A small image classifier, trained from scratch.
Data: trained on larger renderings of crowded toy scenes, 17.6 epochs.
Rows from block 5 of a small image classifier, named by matrix and row number. Rows with one number belong to one channel. Each number is 500 + 25 x the weight over its row's rms, rounded and kept within 0 to 999. All counts start at 0. Numbers have three digits each.
Before each channel's rows are labels from the 100 images, of 14848, where the channel reaches its highest value: "strongest on" is what is common among them; "peak at" is the part of the image that holds the peak. Only what is clearly more common there than usual is listed. The data: larger renderings of crowded toy scenes.
# convs1: 3x3 conv (model.blocks.5.convs.1.weight, 128x128x3x3, each kernel summed), inputs 0-127
# convs2: expand pointwise conv (model.blocks.5.convs.2.weight, 512x128x1x1, transposed), outputs 0-170

strongest on: light from the right
peak at: bottom right
convs1.122:486504500493479512505477465495496486482475519499490482483471472502490483487491481510489501546511546551540478526509500517516564482507474486503536528463465500523541475495487503506502486517528505509530532519558462546485537493509492476547470524453524530513510538462545495544545498552541500513522486498489498489497525481496534465494477477568510495482486530509488538491513512504506501531515
convs2.122:514501481499505516514506496481488492503544468506481501499478520519484483502538512489503502467497430502475505464498504510536484506528527513491504504500509481499498494468486536514505468471452471487497492520462507464473542500494489510516478513492487483509478446513523507516485496498501520512510512508486472489494513496451490482518493508475475504504468462481478573480498515512492507494466500505503515516515477531490494476510475506491544487509514488454473505515503490519500481512583500474502498496468483504530507469539

strongest on: light from the right
peak at: centre
convs1.82:510523452516546501510466498505507514472491456529478524507492467448505467503476497446535469437496471509481489497503481475460503498467483483483475544479492518490548494511505510543496462478448503478538509497493542474476504475492469502514488545494498487525499517544471502546506527461515481468459537503461493487490480496461481522503479508468483472505472488521497459518467482506509505504474
convs2.82:485527452504490493497519504483471506560467509509521493472452476469477531488458513443504456525449492495504513470489528432530511489516513528507501491527545498525485492494519494497485499495516530525514471467543507500488482450566508518491486496478537540455475498477520502482475536427484514543484492518505490538527489502554514502480518459499504471489536542505476486495475521500512514509521496507511520487474504563538541453460523510477496499506510500462541525504530477523495504496483522500454478526552460487505484467502

strongest on: light from the right; ice cream
peak at: centre; middle left
convs1.22:511468488553543458517506517535517473437498499528504462486519551478501482503480510458493473484515496436504529488495479476503451465492519514494489502539515477504524487496477505456480465501514499462451494467500495478522486484501524500506562512501477513505539480491487509467531441487549452511508507520502525509467477494509507466512506498494483500515500499497432468510492474499459501495507
convs2.22:541519501506467476502485502525517521487486526533499498520442490494506478496495496487501517465530466550490501524502476474514550495526527499507525486501534453517489452463548466514531527532501490469520488507550467481504454497523485496519483499548501486486530547491471502475524481502506441527530487502524571492503529536450455509465485496556538526511549504516485467526505496495511534513545511487502513478486498512473491471489527511520503480502530494455478496474463481511484483462473535525544511484519523522533520473454

strongest on: ladder
peak at: centre
convs1.111:488477481505506478484537504504484511464476547442514503481510537490531506518497494512530497500471445564485492472495490549510518526526503527521547497512506469486507441493546523504505518504507574517506486496479511489480520508531525517490508488493546500478526502479519489474532472478457447457488518460511495506466480504547494513506492496534527513494547501469473502484509499517552516481494
convs2.111:481481476534486519507529514497448560505518463501463525495498491531485474495473510476522495510469457544493492519525500464532519490541508521504557506499518516488497519494535500510536490499511520501497497479510517568487479484576493488480498478482510526523469462545494504480509527527493545531459495491497549480522525455496486489502513535482504486509462484532512473504508504543487508503533473503513518469545497548491502531521527491495483501475515528499552495500566508492500487479513480485526497508473493505494495463471

strongest on: tree; lamp
peak at: centre
convs1.9:478505514539519477499530529495499505494522525520487479512472504541479505498503478458532474477524455485521539504526513521515448508470494537467487511472496527489469522508493486472491499490483492478469499494471478485492504488461554511507491519442504493511499482465518546524548551487508486465475532526450517448513470528519510509494491500491510474488546464493424512486517499522460534488498
convs2.9:515479552527541474523523509463471529501493516494506500507498515478518519505486514528508508511488469530499503523519498466469498508516514525500507484496481501522519528496474502482460510506484585482485493488514553446501527542519497519482527485483490473443487490481485525472503538487513485480475436490505494489518536523561528500492527466496486512493573527525520476561510489495495467476524481493510525522517491553524508476457561524512533501460488505482489502495491486502521487495490517518514470514523482495542505469550

strongest on: ladder
peak at: centre
convs1.35:526536479550474493475454533484482511526514522497512477499538508497490499489473461443453525487511517561510550516467457466503518537483506515503521493532521502492482506490508508462511524500506567467500486473491495509504534506500502488502464496475517508501544490451525480469537517499520457509521473519518564513505474513527501478534500477485442532499516528509472500524496506528519527505496
convs2.35:498459494486489525503545498516474558514520533507498489507498499476526559497461499459490494516444450504507494483466515469546489515472494488486507502498570503493492474443563490487515495490509510486496514498459504498460531479557502486503456524518522499530470468491473481529497508500473504542498512500497506540508475498543516511514492513534485482503490505499482478526511495434499507455417500488543488505478507508510535506517490493517500512503493495509504545502514508498495484498502496473477479501476516532507480499566

strongest on: umbrella; largest object: umbrella
peak at: centre
convs1.127:482518513448494515473503493504483505471476521487490496506517516483530501492512507525486477472507484493467447468493452504485508514497546486495528506456492481529494486477520486455487500511462558470453507510507486505519518484510492478518533501499501470505466437496399499497456459499500521508543445474523538495497509501484508483501516486474443466486537472473502481478489483511500527498495
convs2.127:510509515477513487493518493491483506491494480530503499496513490479492493519530497475496502539487515519480501514501498473517504506465549492512462497496457474538497507502444464500525489510520500529494527506542492473475550511529507507491509525509461465442521512482545489470486507470497504485506477535484479487474488508424505508548464527546494478508570477476515468483527509522501436529497532501449500465498501475464499486528546528534514503528504489512565470517489530509517494547500523494501517480516529486484497533507

strongest on: lamp
peak at: middle right
convs1.84:520502503477493454481476508481512472494499457466469491518500513489505484458489545452501427491490498440452503437451460469487510510484499484495526472533491502514466502518480496488506493497498482461504501480476495488497479479489497494532531484490502464498502444462499547458526496485491454476486497505471503477456451457509505500509481479505460496499487478513468475484486469478476513463480
convs2.84:521540508494489516505516502521492501500526532490490519508483503544461481481484504462495529509472531523511515494477487492479497530498537496491513485495514499515492550549444488492496533510492491514489498471474507538500543541516534472466490476447501482451524540479505503476504472504484457531501482478459468475492502479476517513512504513449507498503552519499480493493493478550508491519491467513500542490514509467506500523501445499477542489525501495527502448508476529514489503547535482466475495504505493507447485501481

strongest on: light from the left; trophy
peak at: centre
convs1.71:487488566483454451517508549538486450475484562502480519518509466531491514474513459467505498537482530527521473448496486439517482495490485480508500474487507516491474464477504477507513501482504494501488515474509498461488503497515479493504529485498483496488470454499481491455513521460555498483526492509519522494450462502482476484527513470510473526466463470504484491511481523500485552519493
convs2.71:521498511508501512495502486519545488525477477487502484509523503520493448490490486499493475477519531532479485509505479529477516483451488499534497545509526519478489525502495462501494562491500516496507525505525501496481515496564518590498489509534531450519495521554442496496490445478494477462547485477521515459461481508531498497498525512568474481485501485500465517432517485477502515495532475504533513509545505478528495478481506503495559497468531496471521516507472507498509506518489494519422502477503463508452518502542

strongest on: bottle
peak at: centre
convs1.81:527476508538470515500490538466493491515490491526497506493499523505496491485497504457539474536529479525453547510524491480531529464509518535523539494527478469463490524516497519505494461524485477528465508496464531464495535492531487491455471468489521465507553481492510508495511472460526504465488563482478534499484542502504559490496492516509562513543498473476479510498502499459490484500509
convs2.81:485483487532506509510499499506490528508445487532503494506495498495472501485523485490523517504518504545470494496495476523503501509505468498493504460484487470516500497469456486494508520480519487477512472500493492536492479566539529464485517512473432561468524511480489493492502464524499494498457482496510529506488490494492557501488508463564527499506542480469502478516506503499503514517554511493489520518540483513483507452451507513536543505551498509504493440489550495497491505549476527476539483461502495485519477487426

strongest on: light from the left
peak at: bottom centre
convs1.30:493507538496472502490493504515483501502500462479466448463479434522478496523523479455481505521549480508507496509487449487479505477481487500468484532501489510493504506532475492501476452498540451478492542494546471550485469485468495489494465522478471514524508477513454504545498507518508489490475478529490478463512521461453536499538501538467498461473519506482464500518495510507505535538505
convs2.30:465505516501504479490457508451533497528530462524501510440521485512495492515448485544514504500487472529522501473509506534516491489452548494496508489505537506491504514517522516501491535470514539502500483522471491558501474488472500520478486502513555526542505477523510495498482500484486514490493515490552534460506490504545473500490513484492542479481446498508508502508506507467510504563485493525480509508481487526489468494488467513490488486500503488479530510470522515487529532427492509464487479496481461494477464472524

strongest on: tree
peak at: middle right
convs1.112:493489543500493509529520505466489502517511483469488499554468509474486487478502433509465489502491507475469448497474500522457518457484531481488503515500509461485488493463484491455522523459488581504452494491527442471489506485490516489501526469500499497486532494533468475460485474480465447519473460513471475494481480484489471467499512503486479483482512504490522450497504497536485477497488
convs2.112:517523395557497483517497485497518463541500497511502476487493483503445512498555511486506498550452462489487516453529482472503484503492561500496469529517463498471486483499500496497480518542514500493510492504513494505480521478434501496494502500545524495439518547488512495475504481494505567499516498515492456478514501462486514502516477488453516524498544464489497488472469499532497516553459526523508498485511496446524466549528494488489483495524511484505536478494528497489486513521500507499508496485496514471510495507510

strongest on: lamp
peak at: centre
convs1.113:476506472470495544502480511533493511464535474525516474470479515515506468503485486513536517512505468476527523527471490543530500528492472524493494548494500518497494524493529515511520478556490522469508503488470501471515521505509467494508472521438554517489523504482498476515488489481496484483548570492495497458523505511493488517512458504501497500480536487563478552547511541491527502453527
convs2.113:514459490544474481504491501503468478507498509505507527506524504448468493514502507424490523472489507499489503508501548505497478513454523492512543512498458538520505518532457515516469514463522544505497480518440519531515522561519483494516511489516555492507509528533469506504510480497482505537516476481551516514499480485527500493504490512512507497486525528524524493505527508526524451467489476495507492528536505476466530567464528498490512505455505494491503452484570487505512487489508530510492500477510497481501512523488

strongest on: tree
peak at: centre; middle left
convs1.68:493526457517511531472463496472481511501466486561476524519508522488510493470495502510498483529500471505490505498501480501468520458501482499495519467498499517496549478487485514472508529489459485491521511492492513514527442494497466503492476475501503483493477499514564477512536494453525463467468493488472485473460478433491476516493507449545442503533474511506479451493459516458483483533483
convs2.68:463494524518505523501489508488486477532465504539476487476572500452488518483533508532512486521498531494485504506508530446491478525430463508476483517509545546532497467522513484505494500476501481518512516479497478506508522471511493515498514509531495560434495590495498495475499501433495505509483510443506505486498487523508476513469523463514499492478509511515479527534516492517499531571523515512526507514472496495501513501504464509499506488505504491489529544495514558494524495454493482493507472484495496498456476511498

strongest on: light from the right
peak at: middle right
convs1.39:507488514478465461495464486487513481484496523451500494453486498473548459492477489498500471490476568516537502507505488539523465489516496550512550478489477489491511483489505492534491462491511482521504516513520480479509530497529448520519505490472522498477511500487505497512473478475480570485508519520526542491451461525530473493502470462489498527461477568537468480529503506509473514499501
convs2.39:466472500514513544499501493480481503528478527499501482477469492456474493500569508436504535498513515487500501519490493534489500512490565494491560510495521487485494473489471507495501506496493498499504537490530475466498474512498508500504514503530451478493525478479504498538476452521493525550488512514512467513488493527444501511525499494510462472505578487516509538496490471516507522521537486499527530538533510477476516494458517502502539496474499477462523441495510490501478419498496517469494447502464505494489505510500

strongest on: light from the left
peak at: centre
convs1.50:519477544508515521506518496520519472433504465538491569519505510544526532480488537461529479476487452433499465489512484486470516473488472485488506480465494542495491493459488502512517458460490435494482493485525511493487496492496485529530493518469498491504513499521484496504489532495493554488517562500532492505498516475490474497510512542522502489524467463484500503482510511493498482553483
convs2.50:519502509497483527495518509501462424493509491516524485501438488505471503505500492522504490503515510481518510530500523468497476509483548504519517488522518495533503509409540476500514488456491519481500468510484500511541464451519513494484459510484502498519482493467499505521503504521519464508495477504519519505495494491465501503498445482525494471506472493483472531505498506456503503487516509497511501508457499520502525455484522496481533500485500508475485504492522492498474484497503505480479513486515495494513463469482

strongest on: bottle
peak at: middle right
convs1.24:474443511525502468521518518489513473488465483509481512494502531515518491501521473511576447514517533509504512503509494528465487514505520519518491474479545458502520490516493488516491502487479548450513481478452498487460492498505476523484494486450496475487522502483517470456492493518523436506469550511473504494438458485477504515478518526490516505461542473488460484467484518531491518477496
convs2.24:517510482489493506507463509513562551509524468513534487534494509470470496484547514500487449462523471467486498515517467509524508496499564508469493423499496490516476491493460543503519520528481524523494462494494471491501474460500516476484513507435508496461505505530525524511496483509496492536508504484504469520489517475491507479481525491476502516513485487492525512522522505525484466504525533504517501565460492467469531546471510487511480501534537491456495536488532467498505508531489528487510514485500516492500507480486